A small segmentation model, trained from scratch.
Model: 11.3M parameters, decoder activation silu, decoder widths [32, 64, 96, 128].
Training: adamw at rate 0.0012, 18300 steps, batches of 128, held-out accuracy 98%.
Data: trained on simulated stained blood smears, 195000 training examples.
Rows from block 5 of the encoder of a small segmentation model, named by matrix and row number. Rows with one number belong to one neuron. Each number is 128 + 32 x the weight over its row's rms, rounded and kept within 0 to 255. All counts start at 0.
Before each neuron's rows are labels from the 100 images, of 14976, where the neuron reaches its highest value: "strongest on" is what is common among them. Only what is clearly more common there than usual is listed. The data: simulated stained blood smears.
# fc1: MLP up (encoder.blocks.5.mlp.fc1.weight, 1536x384), inputs 320-383
# fc2: MLP down (encoder.blocks.5.mlp.fc2.weight, 384x1536, transposed), outputs 320-383

strongest on: platelets
fc1.370 [ 94 213 171 111 149 110 100 120 144 127  98  55  49 152 169 130 125 183  88 175 141 132 115 158 125 143 128  98 223 122 195 139 138 130 116 137 181 110  94  96  93 115 133 173 202  78 106 131 175  95 198 130  84 156 110 130 166 129  89 176 132 131 105 138]
fc2.370 [164 146 172 160 128 131 120 128 166  98  58  75 123  88 153 163 160 144 141 122 123 141 127 107 110 158 145 135 160 158 155 135 129 147  60 106 122 154 111 150 145 126 111 131 168 110 128 120 100  63 156  59  87 176 134 160 115 160  91 148 119 152 121 149]

strongest on: discs; no large cell; target cells
fc1.445 [105 150 149 132 139 110 119  88 107 123 142  89  88 132 113 126  92 137 141 201 111  54 105 148 108  95 120  77 106 138 154 122 125  79  63 104  69 123 148 165 145 131  72 128 124 157 138 162 142 132  82 139 158 108 198  60 179 189 160 115  94 190 119 137]
fc2.445 [164 106 104 148 150 120 176 170 148 118  95  95 137 110  92 154 124 139 130 147 123 111 163 138 116 106 102 159  89 142 143 146 118 152 209 108 141 101 138 116  86 136 220 141 134 198 134  70 132 154 132 117 162  69  85 255 113 135 128 127 101 115 120  97]

strongest on: ovals
fc1.36 [ 67 139 141  71 138 155  96  70 121 185 105  85 143 114 169 106  96 145 119 168 115 138 135 138 147 111 128 148 248 100 102 122 139 124 106 154  80 161 122 119  85 138 145  97  98 133  98 126 111 151 114  95 133 132 137 119 104 123 210 155 132 135  51 169]
fc2.36 [186 153 149 175  99 165 140 118 117 115 122 162 165 178 115 142 151 109 147 143 142 180  88  98  84 130 102 154  98 136  87 159 127 167 194  90 145  28 139 133 177  96 124 135 118 184  96  97 161 194 134 146 129 115 133 165 113 116  47 123 131  74 117  74]

strongest on: crescents; dark grains
fc1.567 [ 77 148 162 112 146 133 154 119 126 102 115  99 156 134  95  52  99 109 129 125 135  71 114 162 148 110 149 148 139 131  95 112 117  58 151 155 108  69 138 142 158 129  96 139 144  64  83 136 201 129 127 135 111  94 126 132 107 115  88 160 140  96 124 131]
fc2.567 [ 99 168 148 100 156 128 118 110 100 104 120  99  71 128 152  87 121 108 139 163 227  74  92 151 122 143 138 112 116 160 149 128 144  61  97 117  92  58 138 179 134 139 157 120 203 105 151 154 152 112 133  70 108 142 190  98 111 100 157 127  47  88 189 108]

strongest on: lobed nucleus; band-shaped nucleus
fc1.126 [111 142 135 160 151 141 128  87 140  84 174  69 112  72  95 160 181 100 115 133  80 114 161 136 154 107 116 129 136  97 165 146 156 153 120 130 141 162  87 131  99 161 131 150 174 113  51 126 170 121 138 167  64  69 162  90 171 106 201 178 143 138  97  75]
fc2.126 [129 171  78 115  86 125 140 144 143  70  70  78 154  99 123 102 126 185 146 147  82 159 144  94  81 101 145 188  90 109 156 148 131  55 178 133  89 150 106 125 101 124 109 134 108 113 139 185  63 140 108 112 134 152 131  86 162 134 120 115 123 111 116 132]

strongest on: spiky cells
fc1.1 [ 94 166 118  84 161  75 152 127 136  96 153 152 155 127 137 123 104  88 179 187 160 122 160 104 129 128  96 134 143 206 127 200 165  80 111 183 147 143 121  97  89  74 143 164 176 118 132  95 141  94 100 136 135 154 107 192 124 180 132  75 176 180  89 141]
fc2.1 [175 110  72 145 131 105 109 126 175 121 120 120 111 154 122 142 104 131 123  96 155  93 116 144 123  61 161 173 108 152  80 138 141  98  74 159 144 116 149 152 109 157 127 128 104 106 161  78 106 144 133  81 129 148 104 165 111 102 113 144 128 134 128  96]

strongest on: dark grains
fc1.25 [108 137  88 143 128 132 122  97  86 131 129 156 124 128 172 123 136 143  78  91 168 145 129 166 133 115 152 102 154 114 208 129 147 178 147 119 159 126 133  77 132 165 181  99 127 135 139 159 178 133 142 123 106 123 101 155  85  86 205 159 134 130 134 116]
fc2.25 [190 108  95 153 111 119 146 154 112 177  98 122 160 123 106 121 105 137 145 169  92 184 177  77 152 111 141 160 113 137  57 144 124  92 124 113  98 104 114 159 104  93  99 129 109 130 119  54  73 140 102 157 173 145 171 108 174 122  46  69 123 131 130 167]

strongest on: crowded; target cells
fc1.384 [132 140  94 116 154 134 143 169 112 107 147 138 144 173 164  99 189 152  99 121 165 122  95 195 113 113 142 145 110  89 139 144 128 133  98  79 113 124  92 156 149 148 117 139 127  77 115 105 169  80 170 141 106  83  88  71  97 155  93 152 215  99 103  97]
fc2.384 [123  55 126 159 114 109 147 116 113 151 189 146 149  82 122  78 129 135 141 128 131 158 101 129 108  63 114 118  95 115 172 134 129  91 170 132  87 147 149 137 128 131 136 120 125 145 144 135 159 169 142 132 141 142 151 206 122 119 164  88 112 171 157  80]

strongest on: spiky cells
fc1.495 [ 63 179 136  74 128 145 141 147  89 121 107 151 151 171 118 127 117 142 183 113 176 118 139 106 164 106 109 144 128 128 160 153 152  95  80 106 153 129  80 151 113  90 102 129 120  98 122  57 107 155 142 174 141 170  72 122 165 155 133 136 190  92 128 114]
fc2.495 [138 138 103  98 174 104 154  83 104 160  92  71 186 129 117 142 116 137 101 120 139 151 110 146 129 119 117 158 128  47 123 145 120 125 119 106  81 152  98 147 168 137 161 157 150 199 121 158 133 187 159  66 221 166 160 112 132  87  97 136 126 115 117 208]

strongest on: crescents; teardrops
fc1.489 [ 91 117 114 117 126  94 120 130 114 123 125 126  87  96  90  50 172 184 159 120 121 138 129 129  80 123 117 111 118 137 123 160 127 115 106 151 144 118 141  81 174 136 112 147 201 130 125 116  88 139 156 134 117 167  95 153 116 142 108 184  78 145 108 164]
fc2.489 [116  75  84 161 112  90 117 135 170 179 174 139 128 126 146 132 136  96 129 110 113  82 154 138 125 144 166  93 157  95 157  99 112 190  97 148 167 167 128 139 151 167 104 156 127 175 141 146 101 113 181 117 157  95  92 133 145 136 105 198 144 139 115 120]

strongest on: lobed nucleus
fc1.492 [123 146  92  58  93 119 131 151  88 127  67 135 164 122 133  99 131 199 133 140 147  26 137  99 136 145 135 163 167 156 138  94 106  67  68 166 111 171 145 123 119  77 109  93  99 119 112 118 140 145 167 165  96 147  70 105 147 112 127  73 172 131 139  96]
fc2.492 [105 217 160 160 125 145  99  98  90  99 118 143  71 164 154 192 117  83 128 105 119 181 124 154 149 109 134 103 112  96 129 107 131  97 101 107 139  32  93 169 126 164 115 114 142 134 147 141 166  75 103  68 149 145 175  78  93 105 127 112 127 122 129 190]

strongest on: platelets; two lobes with orange grains
fc1.603 [ 90 127 148 136 171  77 104 156 114  99  91 146 157 180 171 126 110  95 117 166 199 203 103 149  80  67 118 201 177 132 144 202 105  80 127 114 130 109 101 142 105 102 135 125 129 152 176 121 140 131 140 136 161 107 110 127  47 116 128 150 116 110 118 155]
fc2.603 [124 129 137  66 148 141 139  88 186  99  94 124 121 135 165 130 134 146 142 100 182 187 111 147 138 148 128 123 143 110 159 152 126 147 131 125  81 201 132 162 140 146 154 138 137 110 163 173 189 125 146 208 167 150 129  61 162 124 178  44 127 141 121 175]

strongest on: crowded; crescents; dark grains
fc1.122 [146 114 130 111 142 145 166 125 123 110 118 123 134 128 130 109  84 127 116 125 146  88 192 134 193 131 123 104 157 143 167 113 162  33 106 150 101 133 113 107 152 178 162 155 112  98 161 103 100  98 131 203 149 131  97 171 122 158  98 154 106 164 129 161]
fc2.122 [175 142  98  83 166 105 119  76 124 110 152  76 143  80 156  67 136 139 116 106 122 142 134 178 125 156 171 202  54 143 150 133 124 108 113 138 109 166 143 147 125 124 136 129  34 136 176 149  60 145  84 134 139 104  60 165 108 158 165 109 124 197 171  97]

strongest on: band-shaped nucleus; lobed nucleus
fc1.376 [169  85 175 144 151  98  94  88 130  65 144 132  78 122 126 148 152 114 136  87  63 142 138 142 146  78  95 179 138 121 100 117  80 104 164 171 117 124 125  65 152 110 165 166 123 143 169 135 124 119  95 151 128 102 120 164  72 133 114  28  94 176  91  59]
fc2.376 [107 171 132 104 166 126 140 121 165 143 171  57 154 117 120  99 100 167 141 152 146 117 106 149 116 146 162  67 128 147 151 120 136 157  57 146 111 105 121 139  94 149  94 133 150 132 127  90  97 137 179  85 150 116 127 136 123 159 153 181 158 113 138 116]

strongest on: lobed nucleus
fc1.35 [104 158 121 142 134  94 141 129 162 158  77  42  52 134 115 171 129  99 150 149 110 108 126 177 127  92 100 138 129 152 169 153  90  78  51  81 143 118 107 197 211 110  91 115 224 111 169 129 157 128 119 160 102  73  99 183  84 150 147 105 104 184  69  96]
fc2.35 [205 132 139 150 151 144 127 113  80 153 147  81 161 108 110 133 116 135 140 168  56 110 156 138 107 114 159 135 123  78  81 131 137 176 180 129 142 113 144 112 125 181  90 121  92 176 149 108 144 173  81 112 114  73 178 151 199  77 129 147 148  87 174  95]

strongest on: two lobes with orange grains; crescents
fc1.40 [139 187 148 117 113 106  89 108  95  59 147 147 105 120  98 159 109 158 128  81 104 116 104 152  88 157 128 162 103 126 139 141 102 160 111 163 158 122 153  99  89  78 133 134 112 159  98 148 165 112  82 137 110 126 115  14 127 126 161 141  83 155  44 147]
fc2.40 [164 143 179 146 188 110 131 100 138  96  94  90 145 105 155 125 111  87 135 124 166 149 135 137 176 161 153 138 125 125  96 136 154  89 165 124  84 117 129 104 124 134 187 115  72 112 191 163 164 114 102 173 170  96 160 102 138 127 124 132  99 170 118  81]

strongest on: spiky cells; crowded
fc1.14 [ 94 182 108 131 138 137 147 181  96 137  95 119 124  88  83 104  76  71 168 111 130 153 142 125 126 127 142  52 102 163 154 131  97 142  68 123  95 135 123 147 156 121 100 115 111 108 166 124 202  48 158 163 120 119 137  94 101 149 104  76 153 167 102  71]
fc2.14 [ 70 191 206 120 116 155 151 178 100 132  71 148 166 128 140  70  91 105 118 147 149  86 107 137  93 152 137  41 157 112 169  95 132  91 119 128 129 183 174 133 134  76 102 121 112 171 164 118 128 108 139 200 123 145 173 123 117 169 140 151 122 123 139 105]

strongest on: dark grains
fc1.54 [128 149 165 118 128 158 130 114 150 113 141 148 129  27 109 138 111  82 121  81 115 165 125 156 116 135 147 157 122 207 198 113  70  75  15 138 137 169 147 128 112  82 145  96 124 166 153 118 122 112 138 144  96 177 144 126 136 123 162 137  81 185 121 133]
fc2.54 [ 60  94  88 105 134  98 120 116  97 143 154 144 140 160 128 137 114 121 155 161 105 149 103  56 115 105 165 159 153  97 138 125 119 137 150  99 110  97  89 155 173 126 131 153 144 134 138 143 148 169 135 129 169  77 124 138 101 185 122 117 134 111 127 186]

strongest on: ovals
fc1.361 [ 99 125 144 154 168 155  65 102 106 174 129 107 157 156 128 140  92 141  62 148 171  92 128  69 198 148  94 131 194 163  76 153 124 107 117 136  78 108 133  94 155 145 146 103 125 151  72 107 149  78  54 107 124 111 139 163 146  72 125 138 101 169 114  87]
fc2.361 [138 145 154  96 132 149 148 150 176 138 135 202 158 141 144  84 136 161 142 126  76 118 130 172 111 178 141 120 139 151 117 130 156 126 127 139 104 231 129 145 152 130  90 122  74 131 142  97 104 152 103 167 150 129 148  81 180 153 134 157  96 149 146 120]

strongest on: discs
fc1.764 [122 107 115 123  96 163 110 141 113 109  48 167 120 145 136 107 102 117 114 129 189 177 109 156 113  81  91 101 152 186 130 176  84 152 149  83 106 139 120 145 144 159 183 123 115 123 132  87 186  81  84 179 139 124 154  96 102 109 131 101  98 123 132 115]
fc2.764 [ 97  77 125  83 125 144 127  93 118 107  91  95 114 176 141  80 129  80  83 177 178 166 149  88 120 116 109 165  57 148 102  92 167 110 179 118 103  64 145 204 181 114 143 102 110 140  98  87 179 163 151 177 161  79 132  74 128 159 116  99 107 148 105 124]

strongest on: lobed nucleus
fc1.162 [134  82 121  79 105 179 149 158 110 143  49  60 155 119 100 105 132 156 121 110 157  58  86  84 126 110 112 153 126 140 133 107 107 147 138 119  63 141 134 139 131  92 130 126 160 153 100 130 127  84 162 189 101 145  81 115 149 116 129 107 102 142 115 105]
fc2.162 [ 90 126 112 106 133 181 130 155 134 102 119 128 199 182 129 148 154 131 146 112 169 196  86  77 122 152 139 156 134 148 127  92 118 129 143 114 107 124 120 128 126  97 127  95 123 145  92  90 138 110 110 161 102 144  78 120 108 113 139  90 164 114 126  78]

strongest on: crowded; lobed nucleus; spiky cells
fc1.688 [105  72  71  88 134  84 115 119 131 123  89  34  32 120 139 141 134 135 116 136 149 177 103 131 127  90 135 169 122 124 133 134 123 161 142 153 150  80 126 148 152 102 207 138 145  85 129  86 122  54 174 195 127 184  69 103 103 152 103 110 133 187 111  93]
fc2.688 [145 143 112  96 134 162 139 168 139 115 116 122 166 116 127 119 133 147 144 152 154 104 170  85 138 129 149 131 112 137 132  99 148  68 120 161 100 113 163 124  95 133 123 131 117 132 182  77 123 128 128 104 112 120 144 138 206 106 120 115 120 147 155 134]

strongest on: platelets
fc1.57 [ 93 104 159 123 117 157 127 117 121 157 101  96 127 103 140 153 126  68 136 132  89 164 172 126 127  83  75 125 106 178 150 139 121 117 110 120 139 161 133 116 120 124  87 140  65 139 142  50 105 166 132 163 131  97  99  91 110 140 103 178 149 164 148 123]
fc2.57 [150  84 200 134  90 103  79  58 105 153 138 117 164 106 104 144 234 151 141  81 183 204  86 125 116 146 164 181 119  63  81 132 153 124 120 125 107 101 111 104 151 145 168 132 142 118 129 169 149  96 138  84 104 178 136 148 127  93 152 123 105 146  87 144]

strongest on: crowded
fc1.547 [133 135  97  62 141 173  99 136 135 111  96 231 127  75 172  98  50 176 103 131 113 177  79 108 107  71 156 129 185 103 154  78 122 189 107 168 140 102 129 150 167 139 109 172 101 118 111 136 162 122 137 140  63  78 162 180 180  78 164 188 144 137 116 122]
fc2.547 [137  57 118 125 128 187 135 126 107 128  98 157 120  91 132  86  95 102  94 125 144 103 105 132 169 120 132 132 104 115  93 118 137 103 141 135 128 137 162 148  56 143 135 146 112 135 158  20 112 149 178 127 137 144 125 136  95  92 132  88 110  72 157 168]

strongest on: platelets; spiky cells
fc1.714 [126 119 117 121 137  81 116 112 102 118  91 117  92 122 116 117 114 114 119 193 220 166  98  94 117 111  86 116 146 157 151 145 106 146  92 117 159 105 134 155 112 122 203 142 135 109 138 114 118 140 141 217 144 110 175 144 124 108  94 177 116 179 104 115]
fc2.714 [ 92 156 197  68 141 131 131 175 150  97 162 203 163 101 151 144 100 113 155  80  77 132  78 162 111 129 147 159 163 135 137 125 140 164 111 144 112 226 136 153 123 112 115 135  93  40 129 178  77 168 120 151 118  85 150  23 158 156 151  99 150 161 114 159]

strongest on: kidney-shaped nucleus
fc1.527 [112 127 103 119 136 106 121 112  96 108  98 158 126 137 131 134 139 161 124 126 147 189 119 163  86  97  92 149 184 128 163 138  77  91 141 102 179 165  96 152  66 126 202 127 191 135 129 103 156 120 126 150 138 155 114 118 102 109 166 157 153 112 145 132]
fc2.527 [131  94 152 131 135 141 145 177  73 116 180  99 129 145 121  63 154  69 137  89 150 153 128 133 127 131 142 138  77 162 117 113 131 104 121 110 114  89 143 154 144 165 148 122 169 117  96  64 236  90 145 173 138  95 125 123  97 162 171  81 148 190 139  88]

strongest on: platelets
fc1.310 [124 114 111 135 118 123  95  92 110 145 114  37  85 118 109 106 157 137 149 137 136 127 165 101 117  95 152 153 147 150  97 116 111 145 140 138  74 158 131 135 135 124 162 102 111 117  82 104 145 127 114  66 107 200  95  93 166 158 134 160 135 118 125 175]
fc2.310 [112 157 169  72 100 147 151 130 140 154 167 144 174 123 128 113  90 133 129 123  60 190  84 163  79 161  88 105 155 130 112 135 156 101 161 141 105 148 143 132  16  85 131 125 161 141 149 110 128 134 121  86 161 133 108 110 109 122 184 107 152 124 118 156]

strongest on: platelets; spiky cells
fc1.677 [136 107 139 108 117 123 157 119 116  87 111 115 168 150 127 105 177 103 120 123 131 136 126  90 178 121  96 108  75 172 113 129 128 166 116  96 124 170 124  91 170 105 141  80 106 112 119  89 233 146 100 115  45 185  95 107 117  76 157  99 181 135 180  85]
fc2.677 [143 131 134 101 170 140 135 122 111 131 109 146 166 129 109 136 126 102 156  97 120 108 142 153 123 125 124 116 195 170 152 165 136 149 129 115 101 138 149 102 139 100 152 115 117 147 128 123 166 135 171  84 156 101  79 164 142 128 112  81  89  98 153 146]

strongest on: crescents
fc1.59 [106 153 105 123 136 134  93 106 112 143 107 148 132 100 154 123  93 142  32 189 121 125 175 143 146 102 127 113 157 114  96 114 124  44  85  84 102 144 143 144 141 173 125  95 121  87 129 144 112 139 127  96 144 126 119 148 171  61 168 149 116 142 104 153]
fc2.59 [107 109 150 142 129 123 149 156  99 112 132 160 116 101 137 171 147 147 147  98 135 117 127 158 170 163  82 150 118 110 182 100 121 164 155 138 150 124  98 139 149 110 107 113 163 201  92 127 159  95 145 114 155 141  97  66 124  75 157  91 146 113  91 147]

strongest on: discs
fc1.608 [107  90  57  88 133 140 153 104 105 106 119 152 124 145 104 142 141 134 119 116 132 190 182 172 191  76  80  95 107 120 148 128 119  99 128  64 141 179  75 130 113 137 148 117  70 140 106 101 194 101 154 168 132 145 145  92  78 116 130 112 143 120 109  90]
fc2.608 [142 119 119 147 134 118  96 119 115 113 143 117 143 167 149 134 124 107 108 114 173 153 161 120 142  90 111 128 134 118 124 151  96 139 131  73 117 108 105 155 100 129 158  49 141 168  82 131 167 127 120 116 115 161 148  90 164 115 137 107  81 180 119  95]

strongest on: kidney-shaped nucleus
fc1.468 [150  93 107 128 140 130 112  74 140 100 115  54  86  95 150 123 128 185 113 184  83 143 130  74 166  65 104 141 129 157 109  95 156 159 148 174 151 135  83 116 108 108 134 140  95 104 104 116 194 114  89 187 116 131 129 201 128 129 136  61 171 165 122 129]
fc2.468 [163  99 167 156 154  98 130 152 148 107 116 118 124 153 124 114 138 159 109 193  87  87 161 164 141  99 123 155 133 111 129 133 128 129 210 146 154  77 118 144 137 158 120 124 158  91 166 130 132 200 107 103 133 121 142 186 170 131 122  97 128  72 193 148]

strongest on: crowded; discs; target cells
fc1.657 [ 66 141 107  96  51 137 166 156  90 126 105  66 108 126  76 169 143 199 177 148  79 163 138 131 155  17  79  67  99 125 150 147 127 110 120  56  97 137 129 114 196  86 133  83  92 135 143  91 167 132 158 196 109 163 154 133 132  97 105 120 119 120 113 196]
fc2.657 [134 168 141 106 110 129 109 109 125 148 145  85 125 122  76 154  78 148 145 170 174 162 144 129 102  88 147 117  83 109 123 115 122  98 150 115  90 139 140 134 110  90  95 108 128 165 154 102 116 187 100 128 144 123 133  72 171 116 117 166 121  95 136 146]

strongest on: lobed nucleus
fc1.633 [120 136 120 106 150 135 127 166 119 142 105 124 131  91 111 109 143 157  87  92  86 127  82 148 137 167 120 166 105  98 163 154  81 135 149 106 113 129 133 163 103  73 135  86 126 162 128 117 113 172 171 126 157 166  73  43 140 129  99 175 121 148 139 130]
fc2.633 [191 138 172 129 154 114 113 176 156 126  95 154 117 147 123 138 132 134 101  79 173 131 174 127 131  92 113 149 140 133 112 156 128  99 141 115  98 187 139 146 144 109 179 104 127 104 187 152 106 173 117 116 133 157 127 137  70 134 136 147 117 189 114 133]

strongest on: ovals
fc1.49 [ 84  91  88 110  56  84 126 105 101 153 142 135 157 147  82 111  94 123 191 168 118  98 169  65 110  95 107 147 144 133 107 132  91 133 119 129 144 122 132 122  85 120 139  78  93 124  93 153 117 127  85 150  89 167 122 108 111 100 166  95  91  80  67 154]
fc2.49 [122 191 125 106 115  91 145 131 100 141 115 174 110  98  89 170 191 126 191 119  79 112 134  45  95 120 114  90 109 154  94 105 101 120 119 100  85  79 139  91  98 142 140 123 121 111 174 148 110 111 122 123 143 125 176  83 209 162 117 156 129 163  63 189]

strongest on: two lobes with orange grains
fc1.540 [128 146  98 121 154 149 134 154  74  89 140 160 121 122 122 114 160 161 131 156 139 146 161  96 177  82 139 100  72 106 134 161 138 137 110 133 113 131  69 125 105 152 180 148 105 135  36 114 216  78 124 145  97 121 133 120 125  70 114  99 126 152 125 107]
fc2.540 [123 130 172 143 145 141  98 159 121 159 186  92 159 173 106 117 111  89 101 145 206 142 133 129 140 140 135 129 198 117 156 123 141 120  72 132  91  75 154 145 127 200 173 116 156 149  52 149 193  84 163  83 105 106 164  91 109  96 207 133 123 101 136  79]

strongest on: discs; target cells; two lobes with orange grains
fc1.720 [ 92  88  78  89 146 136 131 135 136 134 100 118 113  67 178  98 125 161  93 106 147 118  82 158 172 115 136 125  83 134 153  79 163 117 139  63 128 124  88 166 124 141 171  92 175 152 134  60 198  97 109 128 106 125 148 115  69 100 149  81 153 137 147  79]
fc2.720 [135 128 132 151 160 142 140 142 157 152 113  84 136 113 152  95 134 114 113  98 149 102  54 156 131 197 143 100  92  87 183 122 166 189  93 112 176  61 124 130  97 154 130  86 155 126 189  96 124 205 109  67 165 129 179 127 108 147 110 182 116 145 175 122]

strongest on: platelets; spiky cells
fc1.453 [ 64 124 146  97 121 103 143 142 116 116 150 155 159  65 142 105 142 185 159 138  86 167 115  65 114 116  82 144  87 143 216 130 120 102  98 121 104  69 123 147  94  97 137  99 168 181  98 102 106  98 103 149 125 144 158 143  99 139 125 107  95 126 131 144]
fc2.453 [ 69 150 138 109 126 125  97 130  70 100 109 142 109 103 123 141 105 120 156 110 127  98  70  62 117 130 135 117 124  98 115 128 144 112 141 122 107 103 122 159 177 140 166 128 173 160 131 167 111 115 117 112 123 156 184  84 125 104 154 175  89 116 130 171]

strongest on: ovals
fc1.663 [105 179 100 149 111 142 111  75  93 184  92 118 138  96 106 103 119 117 150 169 108 182 130 113 108 101 137  89 144 149 116 117 103 108  95 125 110 145 152 132 134 130 117 132  65 127 165  98 193 116 111 169 132  90 169 132 131 119 181 134  90 180 104 119]
fc2.663 [109 127 100  78 163 101 120 111 194 120 138 170 153 106 130 131 121 127 141 145 134 124 108 111 123 131 113 180 149 119 103 125 131 151 169 150 139 151 113  92 118 150 167 143 158  90 160 169  96 130 154  96 197 117 116 140 106 141 121 166 109 117 133 176]

strongest on: two lobes with orange grains
fc1.93 [123  59 109 106 120 147 142 134  84 124 130 133 137 141  67 118 150  90 133 123 172  96  68  79 151 118 112 137 114 144  99 124 117 128 138 170 173  87 126  91 130 160 202 171  94 130 102  88 140 129 192 182 110 120 114 133 142 122 118  99 120  98 128  93]
fc2.93 [167 202 122  80 150  92 146  88 143  91 110 120 126 120 118 188  98 162 160 120 140  85  74 110 121 142 109 108 125 136 101 111  82 117 144 126 126 104 140  99 143 145  98 171  74 139 159 187  96 122 120 120 173 138 126  64 134 149 120 140 117 109 107 140]

strongest on: ovals
fc1.132 [150 147 162 106 148 127 121 110 102 117 144 103 125 126 174 138 140  87  84 129 129 205 174 144 153 135 116  36 173 156 129 117 149 144 108  91 116 195 145 141 104 208 147  83 165 168 107  98 125 106 115 110 139 100 148  89 105 142 164 111  95 136 100 119]
fc2.132 [160 150  71 128 177 109 117  87 124 157 199 166  91 139 111 176 126 137 148 111 172  63 120 160 135 100 161  73 174 139 123 116 125 134  85 153  82 115 127 124 146 180 124 156 121 138  93 142 104 152 132 115 138  97 134 138 130 149 102 177 111 137 124 110]

strongest on: crowded; target cells; discs
fc1.329 [115 106  41 114 103  95 123 113 104 118  95  50 110 126 146  76  66 155 101 130 155 145 112 146 156 143  70 151 135 151 151 128  89 205 108 106 114  70 167 153 151 183 219  66 147 141 161 164 114  74 116 120 135 119  95 166  63  54 117 120 127 117 130 110]
fc2.329 [104 109  99 136 142 132 147  88 160 153 120 106 117 112 135  93 109 130 168 101 119 181  61 179 117 164 147 153  73  98 177 144 128 159 170 134 161 114 141 161 108 110 110 124 125 126 150  99 131 136 127 118 155 126 129 131 103 180 111 157 159 119 152  99]

strongest on: lobed nucleus
fc1.27 [133 189 143 109 118 162 118 152 143 101  85  86  74  96 141 131 138 124  74 139 142 174  87 135  88 123 131 170 110 143 161 129 135 186 118  87 173  90 136 177 135 110  72  87 184 127  90 124 133  97 128 139 109 125 167  96 139 102 100 138  92 109 113  98]
fc2.27 [166 103 119 159 101 146 121 114  65 111 156 120 139 181 122 127 126 146 133 152 137  33 165  93 156 122 131  91 178 123  91 162 133  88 132 150  81 122 149  72 154 147 174 127 107 107 130 161 141 114 121 103 146 140  87 138 156 131 113  87 133 142 117 141]

strongest on: two lobes with orange grains
fc1.482 [116 166 106  17 168 137 127 106 130  99 127 125  74 147 165 136 120 150 128  95 130 169  48 193 133 132 161 151 193 118 105 150 170  87 121  90 124 161  79 173 135 132 120 138 133 111 103 109 138  79 159 136 146 123 108 141  80 140 175  69 118 171  77  91]
fc2.482 [150 126  87 102 146 128 172 104 141 149 145 124 123 170 107 128 164 158 156 146 148 116  87 139 164 167 152 123 127  92 151 156 114 147 163 131 132 137 140 112 122 155 146 143 165  95 136 155 151  68 121 153 162 101 181 164 168 151 172  97 168 133  86  54]

strongest on: small spheres
fc1.550 [127 127 120  83 111 119  53  93 128 152  75 181 113  72 147 121  72 126 114 139 162 135 104 127 167  68 176 118 154 157  74 111 171 163 110 139 125  96 101 123 149 121 141 112 115 111 123 158 141 128  81 118 107 103  81 230 135 104 113  58  93 105 123 107]
fc2.550 [148 137  97 135 165 118 102 146 173 121 127 104 105 208 127 113 127  63 146 140 186 117 149  77 132 108 140 119 111 183 111 122 130 146 170 176 133 151 134 135 129  89 116 145 180 175 164  78 161 119 107 132 157 164  93 134  76 150 149  90 111 140 112  38]

strongest on: crowded; crescents
fc1.163 [139  94 137 103 135 106 120  84 109 150 131 156 146 134 140 125  78 195  95 133 136 136 123 118 151 111 116 152 152 102 150 146 107 111 126 115 132 151 161  91 159 157 187  77 119 118 145 149 134 162 102 138 149 166 117 116 160  33 140 127 117 121 132 174]
fc2.163 [116 161 122 133 150 126 150 106 186 143 145 100 127 115 156 160  96 128 133 112 126 106 126 168 142 181 149 164 119 115 129 127 133 135  69 116 122 148 104 158  79 136 163 125 168 109 132 133  96 105 168 109 181 124 119 163 116 133  91 219 115 132 105 104]

strongest on: dark grains
fc1.152 [131  91 118 135  68 161 129  92 142 100  97 116 149  83 147 117  99 141 108 117  86 101 147 136  70  91 167 125 121 174 149  95 162 127 106 110 150 133 152 124 143  52  91 131  85 122  63  78 100 135 139 153  98 124  68 107  91  85 134 126  88 105  95 190]
fc2.152 [130 106 153  79 171 141 159 118 156 124 123 111  79 131 118 136  91  53 106 124  88 163 200 156 115 137 127 150 112 185 102 119 139 152 138 133 141 194 148 153 107 103 129 113  81 152 126 152  93 125 177 148 163 179 123  90 133  77 119 140  82  79 130 144]